config.yaml
crop_scale_min: 1
horizontal_flip: true
targets: ["dots"]
num_classes: 2
norm: "batchnorm"
kernel_size: 3
stem: "single"
avg_pool_shortcut: true
widths: [96, 160, 288, 512]
label_smoothing: 0.05
optimizer: "nadamw"
beta1: 0.9
epochs: 7.8
weight_decay: 0.4
Rows from block 5 of a small image classifier, named by matrix and row number. Rows with one number belong to one channel. Each number is 200 + 30 x the weight over its row's rms, rounded and kept within 0 to 999. All counts start at 0.
After each channel's rows are labels from the 100 images, of 14848, where the channel reaches its highest value: "top examples" is what is common among them. Only what is clearly more common there than usual is listed. The data: dashed paths with two dots that lie on the same path or on different ones.
# convs0: first 3x3 conv (model.blocks.5.convs.0.weight, 288x288x3x3, each kernel summed), inputs 96-191
# convs1: second 3x3 conv (model.blocks.5.convs.1.weight, 288x288x3x3, transposed, each kernel summed), outputs 96-191

convs0.54,225,136,201,237,193,204,204,162,166,173,239,208,215,122,192,183,207,196,198,149,148,149,199,142,116,191,200,194,139,219,202,246,203,231,194,149,205,132,168,190,215,142,148,234,195,173,192,212,142,194,185,181,173,235,186,193,185,183,112,212,195,149,168,133,149,183,186,175,167,152,211,136,171,260,198,196,192,159,210,177,187,166,208,176,201,203,182,211,225,184,189,194,191,184,254,202
convs1.54,189,202,244,240,147,212,185,257,186,155,178,200,172,225,223,223,227,150,233,158,104,156,192,211,95,193,220,198,175,226,173,225,221,183,206,225,203,101,188,205,184,229,236,126,201,193,237,230,161,186,208,179,170,123,212,201,201,208,178,199,186,259,205,191,203,210,240,230,181,209,208,191,202,185,219,213,172,225,223,114,201,180,192,209,175,207,210,172,229,237,176,216,207,184,171,188
top examples: short paths

convs0.73,187,136,223,147,193,177,221,174,203,201,185,212,155,166,195,175,203,235,196,215,204,166,200,225,162,211,180,207,187,157,189,191,199,220,193,189,174,198,209,227,205,172,168,183,142,208,226,195,210,169,252,218,208,206,222,222,212,237,130,202,175,247,210,161,215,179,204,229,162,208,153,196,140,185,200,224,164,222,256,191,221,223,136,200,148,221,182,238,136,194,203,182,208,211,214,194
convs1.73,183,180,207,177,159,222,186,174,201,195,218,178,234,181,163,176,178,199,202,211,191,299,170,177,213,171,189,159,194,237,208,220,212,147,187,222,203,182,235,171,114,188,204,213,220,192,183,136,196,204,167,271,171,162,159,174,187,179,196,132,226,214,191,248,223,185,174,197,195,178,207,192,224,207,182,220,209,146,225,206,164,179,224,187,227,161,195,212,238,194,168,210,202,182,194,143
top examples: dots on the same path; short paths

convs0.271,207,188,188,127,243,177,220,207,176,181,169,232,168,196,202,188,211,256,237,233,189,182,239,219,143,249,190,243,183,110,244,189,189,201,234,205,181,184,181,224,204,179,215,189,189,174,162,175,241,176,233,202,213,170,235,212,219,191,209,151,175,223,200,209,248,232,199,175,211,210,147,223,198,204,228,250,185,214,276,195,231,217,191,251,188,210,212,214,158,207,241,192,205,197,174,235
convs1.271,205,221,170,162,217,192,184,208,223,206,212,163,198,239,273,196,167,221,183,181,259,171,128,196,163,162,209,142,245,219,160,202,189,217,201,194,155,261,213,205,182,216,201,156,209,251,182,193,198,197,205,227,205,178,203,193,197,218,268,211,226,224,210,202,244,211,219,224,230,237,235,207,181,196,204,155,205,199,161,196,186,187,180,151,164,169,186,190,176,254,150,252,228,199,194,179
top examples: dots on the same path

convs0.123,209,221,204,114,216,170,208,241,189,178,192,240,204,190,174,188,237,191,224,233,180,242,217,204,222,212,205,226,172,141,140,171,84,170,149,207,174,165,214,205,237,219,204,197,104,183,211,246,245,191,215,152,196,221,208,217,250,178,194,218,169,250,174,229,205,209,204,182,221,210,104,240,169,194,158,198,214,192,187,145,234,201,225,249,221,238,207,152,177,187,236,173,203,155,193,244
convs1.123,223,190,167,217,200,193,193,156,193,204,165,180,199,182,173,157,186,189,180,242,229,172,159,168,158,176,178,188,220,206,227,194,235,177,194,183,201,229,232,156,199,154,184,156,243,192,175,133,241,227,181,251,173,202,205,177,193,198,228,150,166,194,160,178,260,212,213,168,211,187,196,217,210,174,212,206,195,194,220,262,201,182,169,166,159,177,199,231,176,196,149,228,201,189,192,177
top examples: dots on the same path

convs0.34,193,213,194,118,239,180,208,237,188,155,174,238,182,189,188,192,211,203,223,245,160,246,240,201,206,198,213,217,155,124,176,163,117,168,201,209,161,145,199,203,205,210,232,207,105,197,210,213,241,197,212,227,165,191,204,186,243,216,218,219,201,269,192,251,233,218,197,217,218,203,125,236,157,174,167,209,199,194,190,183,241,175,184,259,208,229,237,221,142,195,228,179,217,205,180,216
convs1.34,206,178,187,205,205,185,184,166,190,211,190,193,220,184,184,159,201,192,195,217,236,166,166,181,142,166,184,174,229,238,203,191,218,178,180,181,193,236,223,173,190,157,175,151,207,206,172,129,212,211,185,279,165,196,169,191,197,210,235,144,188,221,188,169,292,200,179,184,182,170,211,203,196,202,199,200,207,190,191,288,177,183,202,178,179,186,184,225,222,212,148,248,176,178,191,186
top examples: dots on the same path; medium paths

convs0.230,231,151,169,219,196,173,205,200,137,184,190,218,130,139,180,205,205,169,245,179,175,170,214,182,103,183,201,183,156,173,235,251,173,223,209,152,209,162,185,206,203,188,175,212,226,155,211,238,192,206,191,216,179,169,226,193,220,234,127,232,178,180,200,146,199,191,196,209,158,193,204,172,151,217,199,241,186,199,248,224,183,211,164,198,162,193,168,178,139,184,194,223,191,211,196,221
convs1.230,165,202,258,231,173,195,168,202,247,146,146,162,168,243,208,190,197,215,206,182,122,223,158,214,209,154,187,162,172,193,162,161,239,184,164,182,154,106,231,211,172,240,182,220,240,231,180,160,182,241,174,167,196,213,156,213,145,133,205,169,225,286,209,252,106,184,190,192,197,213,194,226,184,203,204,174,183,213,170,152,175,210,221,198,210,177,199,255,211,162,142,193,190,183,194,137
top examples: dots on the same path

convs0.188,196,161,214,228,192,238,183,157,171,183,211,196,171,134,174,176,199,195,165,178,161,167,218,174,139,212,193,210,148,205,181,239,193,228,199,165,188,147,214,165,237,167,155,183,166,217,200,194,164,177,208,180,140,239,213,177,186,198,120,186,227,163,158,172,112,192,186,167,176,163,141,166,166,211,205,175,220,138,233,164,209,141,182,200,199,191,200,226,198,172,212,157,208,201,231,210
convs1.188,196,195,203,233,168,193,238,226,178,164,215,203,177,184,214,246,217,162,267,179,116,137,220,192,147,186,206,165,158,201,181,200,195,107,204,206,187,108,170,190,177,196,248,180,186,167,236,186,140,200,221,221,143,114,204,189,222,217,214,183,170,242,206,199,233,190,224,211,174,151,230,175,191,205,186,193,181,172,224,174,217,173,223,212,201,223,203,231,211,270,182,194,216,190,192,207
top examples: short paths

convs0.21,236,131,164,226,166,155,206,204,161,194,199,215,142,149,202,220,211,158,238,170,184,158,199,200,97,187,200,179,166,196,248,257,189,223,207,157,210,177,193,210,204,186,166,217,243,179,220,215,181,199,193,211,183,168,221,200,223,248,117,224,156,174,208,138,206,178,190,207,162,200,219,163,156,203,211,232,158,201,244,227,183,216,158,189,143,198,161,194,134,181,188,210,173,214,210,230
convs1.21,167,221,251,216,176,181,161,219,255,143,142,166,193,240,202,210,203,223,211,197,134,222,147,201,210,155,200,168,176,196,160,160,248,167,178,187,167,124,236,204,184,243,216,214,232,219,191,182,188,204,181,161,197,223,152,204,156,133,159,171,217,260,201,239,109,200,208,193,220,213,195,247,204,183,200,186,174,225,166,109,174,205,207,194,190,159,211,242,193,173,153,157,194,195,183,139
top examples: short paths; dots on the same path

convs0.55,198,213,253,234,206,202,216,192,152,165,181,161,200,208,233,195,162,175,192,168,191,147,158,197,195,207,208,202,185,196,228,216,148,228,191,126,171,179,167,198,175,160,204,228,194,207,163,227,160,218,217,187,237,147,233,171,172,202,228,189,194,156,174,159,183,195,192,193,144,223,218,179,147,233,218,211,175,258,201,198,164,207,239,139,176,183,186,217,222,190,194,174,170,174,149,170
convs1.55,242,174,240,157,154,249,211,228,246,251,215,190,235,188,166,219,169,213,147,202,158,223,145,185,175,180,208,183,195,163,244,165,199,228,228,252,211,212,216,237,232,180,191,208,163,214,246,212,193,174,192,225,208,228,225,202,240,264,185,224,189,220,213,219,155,135,197,187,220,192,235,236,211,217,174,205,196,171,217,151,260,186,219,235,205,224,214,213,201,178,206,195,236,249,216,254
top examples: long paths

convs0.240,229,214,202,192,194,240,181,178,216,191,204,198,205,249,163,171,202,174,227,194,200,161,174,153,160,187,111,167,206,237,187,176,218,202,188,178,216,202,179,181,215,180,175,184,243,166,165,202,170,259,167,149,178,197,191,202,174,161,200,206,189,131,163,157,178,216,181,194,237,201,206,178,234,199,150,222,187,183,200,182,170,170,201,207,197,188,164,242,212,125,176,211,179,173,178,184
convs1.240,163,195,196,156,226,256,216,214,182,233,216,190,163,179,217,185,181,224,152,219,215,254,173,208,257,215,226,210,207,139,222,189,118,173,191,165,184,209,186,218,206,210,191,244,154,188,219,165,209,199,215,154,238,212,236,218,200,235,210,193,236,145,191,208,158,186,223,137,158,221,243,233,195,233,204,184,252,242,248,228,209,231,220,200,209,193,236,204,171,199,192,181,193,152,223,193
top examples: long paths

convs0.49,215,158,164,239,181,222,179,203,215,251,154,221,195,133,157,209,216,239,225,197,228,214,193,198,260,227,193,202,230,224,87,191,160,217,174,185,182,239,234,189,163,198,154,216,166,191,216,205,217,202,218,211,201,175,132,190,219,184,174,193,239,188,198,230,190,182,156,199,193,162,194,222,175,234,213,169,230,179,83,209,187,198,236,217,239,212,143,133,230,153,199,207,208,228,171,250
convs1.49,133,174,235,220,188,183,170,201,210,156,204,192,222,221,196,187,175,200,138,245,199,185,216,205,253,161,172,184,167,217,189,139,163,180,167,173,189,177,205,208,186,212,227,274,146,221,195,161,249,189,187,187,192,206,210,177,126,161,159,214,195,223,209,156,136,197,207,209,215,162,198,236,194,196,153,190,216,198,217,170,200,192,174,145,199,167,207,140,179,209,167,181,203,180,121,142
top examples: long paths

convs0.95,180,227,194,216,203,210,197,159,175,226,164,214,240,200,228,185,177,229,203,253,223,188,194,239,267,215,181,206,230,251,159,239,172,179,179,199,188,232,226,193,163,214,134,231,113,213,216,221,278,244,205,181,186,166,199,174,175,193,195,186,241,241,199,202,231,198,160,191,198,228,209,240,213,213,218,178,258,248,168,250,177,211,234,179,217,204,120,124,239,192,188,167,235,191,153,186
convs1.95,171,211,202,202,199,178,202,201,186,198,191,209,185,224,185,195,189,221,218,270,235,205,182,155,195,137,191,184,207,151,173,170,231,209,192,190,222,201,206,182,178,189,172,193,218,200,179,202,231,175,182,114,221,219,186,228,143,170,214,185,155,214,191,167,89,183,213,205,220,191,116,195,224,188,161,129,151,209,189,170,174,217,156,166,183,180,197,174,152,184,166,207,194,192,145,165
top examples: long paths

convs0.145,218,218,248,209,195,133,225,217,166,207,232,194,207,231,228,219,223,157,223,180,213,195,168,169,214,138,189,176,214,266,221,160,241,175,215,257,212,217,168,222,211,212,227,225,255,186,186,266,189,257,139,129,196,166,207,187,206,187,205,255,153,192,225,194,235,165,235,196,171,247,258,201,221,231,136,201,162,228,192,199,187,214,194,196,142,217,201,204,195,206,154,173,181,196,217,191
convs1.145,195,188,265,94,225,221,181,180,183,176,188,199,244,172,196,143,166,202,203,228,196,191,129,149,200,141,233,169,183,178,217,164,155,192,189,204,190,196,194,193,208,170,236,238,203,139,197,195,200,200,182,172,217,191,223,169,185,203,230,192,164,206,185,198,197,149,220,190,208,192,233,226,203,156,135,200,176,196,209,197,214,202,254,213,186,183,197,201,227,212,166,177,231,202,179,243
top examples: long paths

convs0.20,168,142,203,206,209,182,216,173,190,217,180,174,230,179,203,173,167,224,159,178,202,131,147,175,170,200,206,179,198,204,231,158,211,222,220,175,164,211,211,191,163,128,174,217,147,222,190,183,152,223,197,232,175,164,228,151,177,214,194,202,177,144,189,103,188,128,205,183,192,159,202,167,176,211,165,231,136,244,226,229,223,174,139,194,94,210,182,205,138,242,187,180,209,215,208,149
convs1.20,186,154,221,166,166,217,230,243,233,196,184,188,162,207,207,206,226,182,193,137,152,220,253,217,168,211,220,229,183,195,193,142,156,193,241,196,234,188,169,231,221,251,219,116,199,212,201,195,145,150,206,194,185,221,215,260,208,209,176,181,243,251,203,229,182,216,195,166,198,214,193,202,207,195,191,203,233,210,224,87,211,207,218,243,241,241,228,273,190,157,227,181,207,194,212,220
top examples: dots: different paths; short paths

convs0.182,168,185,191,220,190,223,161,188,203,186,192,226,217,192,146,206,188,232,190,200,186,216,214,127,206,189,232,161,175,176,214,239,238,184,202,219,199,173,195,160,179,188,206,195,217,191,188,205,179,137,199,186,217,193,202,223,210,201,205,114,213,180,148,225,179,175,193,214,222,107,177,181,226,205,150,206,168,79,205,204,221,134,228,210,237,176,214,209,219,214,192,233,191,217,179,214
convs1.182,199,223,189,226,151,190,173,197,209,238,237,179,205,176,230,234,226,126,175,196,217,246,187,252,206,224,221,214,245,164,176,210,175,203,191,284,265,226,208,174,207,245,169,180,195,240,213,121,230,165,204,198,156,213,158,253,192,174,146,169,218,203,187,254,235,227,184,204,196,278,174,223,227,160,212,203,249,272,208,169,141,205,220,197,217,153,172,185,209,176,216,155,199,158,205,199
top examples: dots on the same path

convs0.139,230,177,182,222,226,211,215,185,147,162,203,188,177,160,153,196,199,186,215,159,161,147,200,181,162,215,186,225,143,180,270,244,145,199,194,160,183,136,212,199,228,130,222,208,189,170,156,187,183,223,192,178,184,195,242,160,192,200,230,203,183,151,208,163,173,205,241,144,187,189,261,188,179,227,228,252,189,206,219,164,205,188,151,212,155,186,209,154,172,202,219,199,176,173,219,213
convs1.139,183,195,198,177,179,181,179,203,243,234,198,195,201,232,202,164,220,153,208,155,173,155,173,203,157,211,220,215,238,222,165,196,214,232,192,215,225,216,184,221,214,223,189,134,182,209,221,228,172,194,213,128,204,215,179,257,193,193,213,216,211,251,197,207,138,181,212,262,244,203,188,220,192,194,198,203,198,216,160,149,225,210,184,220,187,227,194,146,186,237,190,225,232,221,172,184
top examples: dots on the same path; medium paths

convs0.96,267,175,184,209,227,197,203,219,163,170,208,204,123,194,189,202,238,144,228,176,163,180,189,173,132,177,213,176,148,179,177,247,125,192,195,165,211,153,171,240,212,189,185,161,198,128,175,190,190,206,180,194,193,189,202,187,221,243,215,180,164,105,226,189,212,192,190,173,176,226,182,180,156,266,197,238,173,196,227,190,198,207,166,224,199,214,193,188,192,176,171,204,166,163,195,247
convs1.96,172,212,211,210,202,157,194,183,176,231,162,211,137,149,236,175,218,185,196,150,163,238,239,164,182,210,196,235,195,207,180,194,240,220,193,211,192,188,197,210,211,236,117,145,213,154,191,218,161,245,163,133,166,218,194,241,178,172,171,238,210,259,193,229,131,223,173,228,191,169,186,239,204,237,198,208,181,164,224,144,181,201,209,216,247,222,178,183,184,184,225,115,226,194,206,179
top examples: dots on the same path

convs0.3,180,178,188,189,226,233,180,197,221,201,219,153,163,178,142,193,177,177,129,179,205,145,223,186,192,230,208,226,204,160,197,202,204,220,219,171,202,204,219,156,192,178,228,190,257,222,189,214,178,180,224,212,155,218,192,193,185,186,200,185,226,160,146,201,189,219,226,169,203,141,207,184,198,197,210,241,209,211,209,179,216,132,170,210,189,138,214,266,186,220,225,226,193,189,195,181
convs1.3,224,193,216,147,224,195,239,246,210,174,178,216,198,204,256,197,200,150,236,158,119,156,204,193,134,171,209,177,155,188,163,175,162,150,214,200,235,149,178,225,219,185,271,169,126,179,206,209,162,205,212,177,197,197,226,208,221,206,232,224,204,227,249,195,167,182,224,207,229,200,193,168,182,199,143,155,224,186,183,219,216,198,223,237,239,243,196,162,204,258,188,207,243,217,219,224
top examples: dots: different paths; short paths

convs0.270,225,157,191,185,180,185,204,179,153,203,199,230,144,143,209,226,222,179,215,152,209,144,223,196,115,192,204,203,193,193,242,228,214,233,218,172,232,197,184,203,196,178,143,201,283,168,220,199,168,197,207,219,188,198,232,230,198,213,97,230,156,179,194,158,193,206,195,222,157,190,218,155,188,211,223,241,173,203,267,211,153,208,164,192,176,202,163,267,176,181,181,189,185,198,197,216
convs1.270,166,244,230,195,128,184,186,246,202,138,202,173,157,235,192,237,188,187,205,189,114,208,158,204,187,180,184,185,162,185,175,165,255,179,175,218,189,88,199,186,183,221,253,181,237,187,200,192,194,166,185,185,186,170,172,178,198,140,124,202,211,233,192,210,146,195,234,204,197,202,176,220,189,188,184,211,184,207,188,50,170,178,180,195,186,152,210,224,196,235,184,145,214,178,165,160
top examples: dots on the same path; short paths

convs0.218,226,142,199,198,176,186,207,192,171,206,211,230,165,144,206,235,228,179,209,176,208,142,218,203,117,199,217,199,191,202,253,241,221,220,225,175,238,199,198,210,206,180,154,212,288,177,231,199,188,189,213,208,176,203,232,236,215,230,87,227,164,199,198,155,190,204,199,223,157,190,215,171,181,181,221,233,181,206,275,218,170,204,161,190,173,208,172,247,167,180,185,193,192,207,216,220
convs1.218,164,247,213,206,126,194,182,228,209,147,186,178,176,230,176,234,185,203,203,204,144,216,168,210,198,175,182,182,161,188,165,168,238,142,184,215,180,107,217,174,175,212,274,197,220,194,202,162,200,172,189,186,198,174,175,170,193,134,132,164,199,212,191,221,162,191,246,194,204,198,178,232,208,179,180,204,181,208,199,76,165,185,195,189,191,144,234,243,205,231,182,147,207,190,161,152
top examples: short paths; dots on the same path

convs0.262,195,139,208,213,177,215,200,172,176,225,218,193,183,127,204,210,202,184,157,168,212,125,202,186,130,205,209,209,203,181,238,215,248,221,211,179,228,212,207,200,198,155,164,202,274,194,213,194,163,184,207,219,152,214,225,214,186,191,86,205,198,174,185,151,167,196,196,200,161,171,191,156,201,192,206,231,194,199,266,199,190,167,152,191,174,198,191,291,175,191,201,174,194,197,223,187
convs1.262,185,208,178,187,153,189,215,259,176,132,171,205,210,196,208,252,213,194,221,182,144,185,199,195,142,198,211,202,158,173,156,183,215,132,201,206,184,108,177,191,176,204,301,172,215,164,208,189,173,168,197,178,192,146,200,180,216,177,127,192,180,193,210,180,186,200,248,183,201,190,176,188,203,178,188,194,177,199,208,114,187,205,191,212,186,180,238,207,221,254,208,162,212,181,183,195
top examples: short paths; dots on the same path

convs0.192,218,166,245,211,193,220,213,175,211,204,210,204,210,197,228,164,208,202,179,217,175,193,153,186,230,163,187,197,189,226,157,175,196,159,143,222,187,196,193,218,226,213,166,237,224,181,147,202,204,191,181,179,207,204,153,194,170,186,172,151,208,201,202,178,219,146,180,165,193,230,208,214,189,201,183,187,198,217,147,170,175,198,175,173,193,218,163,186,229,196,155,202,157,144,190,174
convs1.192,181,294,208,172,208,148,191,196,188,172,221,194,178,203,199,201,149,240,195,205,145,168,234,185,189,201,267,191,169,175,192,224,224,194,219,170,222,160,150,203,200,191,204,140,182,171,209,155,200,248,203,190,196,210,225,198,187,194,228,218,167,217,214,164,164,273,217,206,210,184,209,225,214,196,180,169,176,164,197,161,210,196,234,226,198,172,209,203,165,222,219,151,177,204,190,195
top examples: long paths

convs0.212,174,202,159,193,212,216,189,195,252,223,208,175,194,212,219,169,154,212,184,200,230,243,220,222,285,215,145,235,241,233,177,101,250,205,212,236,230,252,167,205,221,230,209,201,263,241,178,210,195,184,218,236,200,219,144,213,193,213,216,205,255,171,215,282,255,211,197,193,237,209,235,228,256,199,192,169,220,186,105,219,215,211,223,212,240,189,184,245,227,162,210,155,135,214,137,209
convs1.212,103,201,281,264,192,203,204,217,197,143,211,197,202,198,212,197,221,165,208,192,162,176,204,200,231,181,208,167,147,224,213,169,149,166,128,163,180,156,180,186,186,184,206,272,161,189,230,204,198,240,178,134,184,205,168,194,102,141,145,225,183,264,194,170,136,205,185,220,172,203,231,210,167,172,203,174,197,187,202,124,191,166,203,145,192,204,175,147,181,184,167,191,186,163,192,123
top examples: long paths; dots on the same path

convs0.159,174,204,194,174,189,213,192,176,191,237,180,209,212,174,172,176,162,229,146,175,229,190,200,173,201,151,201,149,234,223,210,167,220,217,217,177,208,231,261,169,183,209,157,256,214,183,204,207,180,115,174,213,235,167,227,193,169,192,164,110,217,210,159,182,177,170,194,202,210,180,177,192,176,156,161,229,164,223,182,192,183,219,186,172,188,182,157,193,179,228,174,246,196,222,152,172
convs1.159,210,227,156,184,176,195,177,234,177,181,227,201,217,180,232,250,218,234,205,238,195,205,189,211,195,198,202,179,187,195,244,210,224,223,175,227,207,199,194,162,198,200,265,211,256,200,176,167,230,220,178,220,182,248,172,233,198,200,156,162,188,193,196,169,186,183,206,175,229,194,145,237,241,159,235,228,140,217,229,222,204,207,150,235,149,169,202,188,149,207,193,147,189,160,193,212
top examples: long paths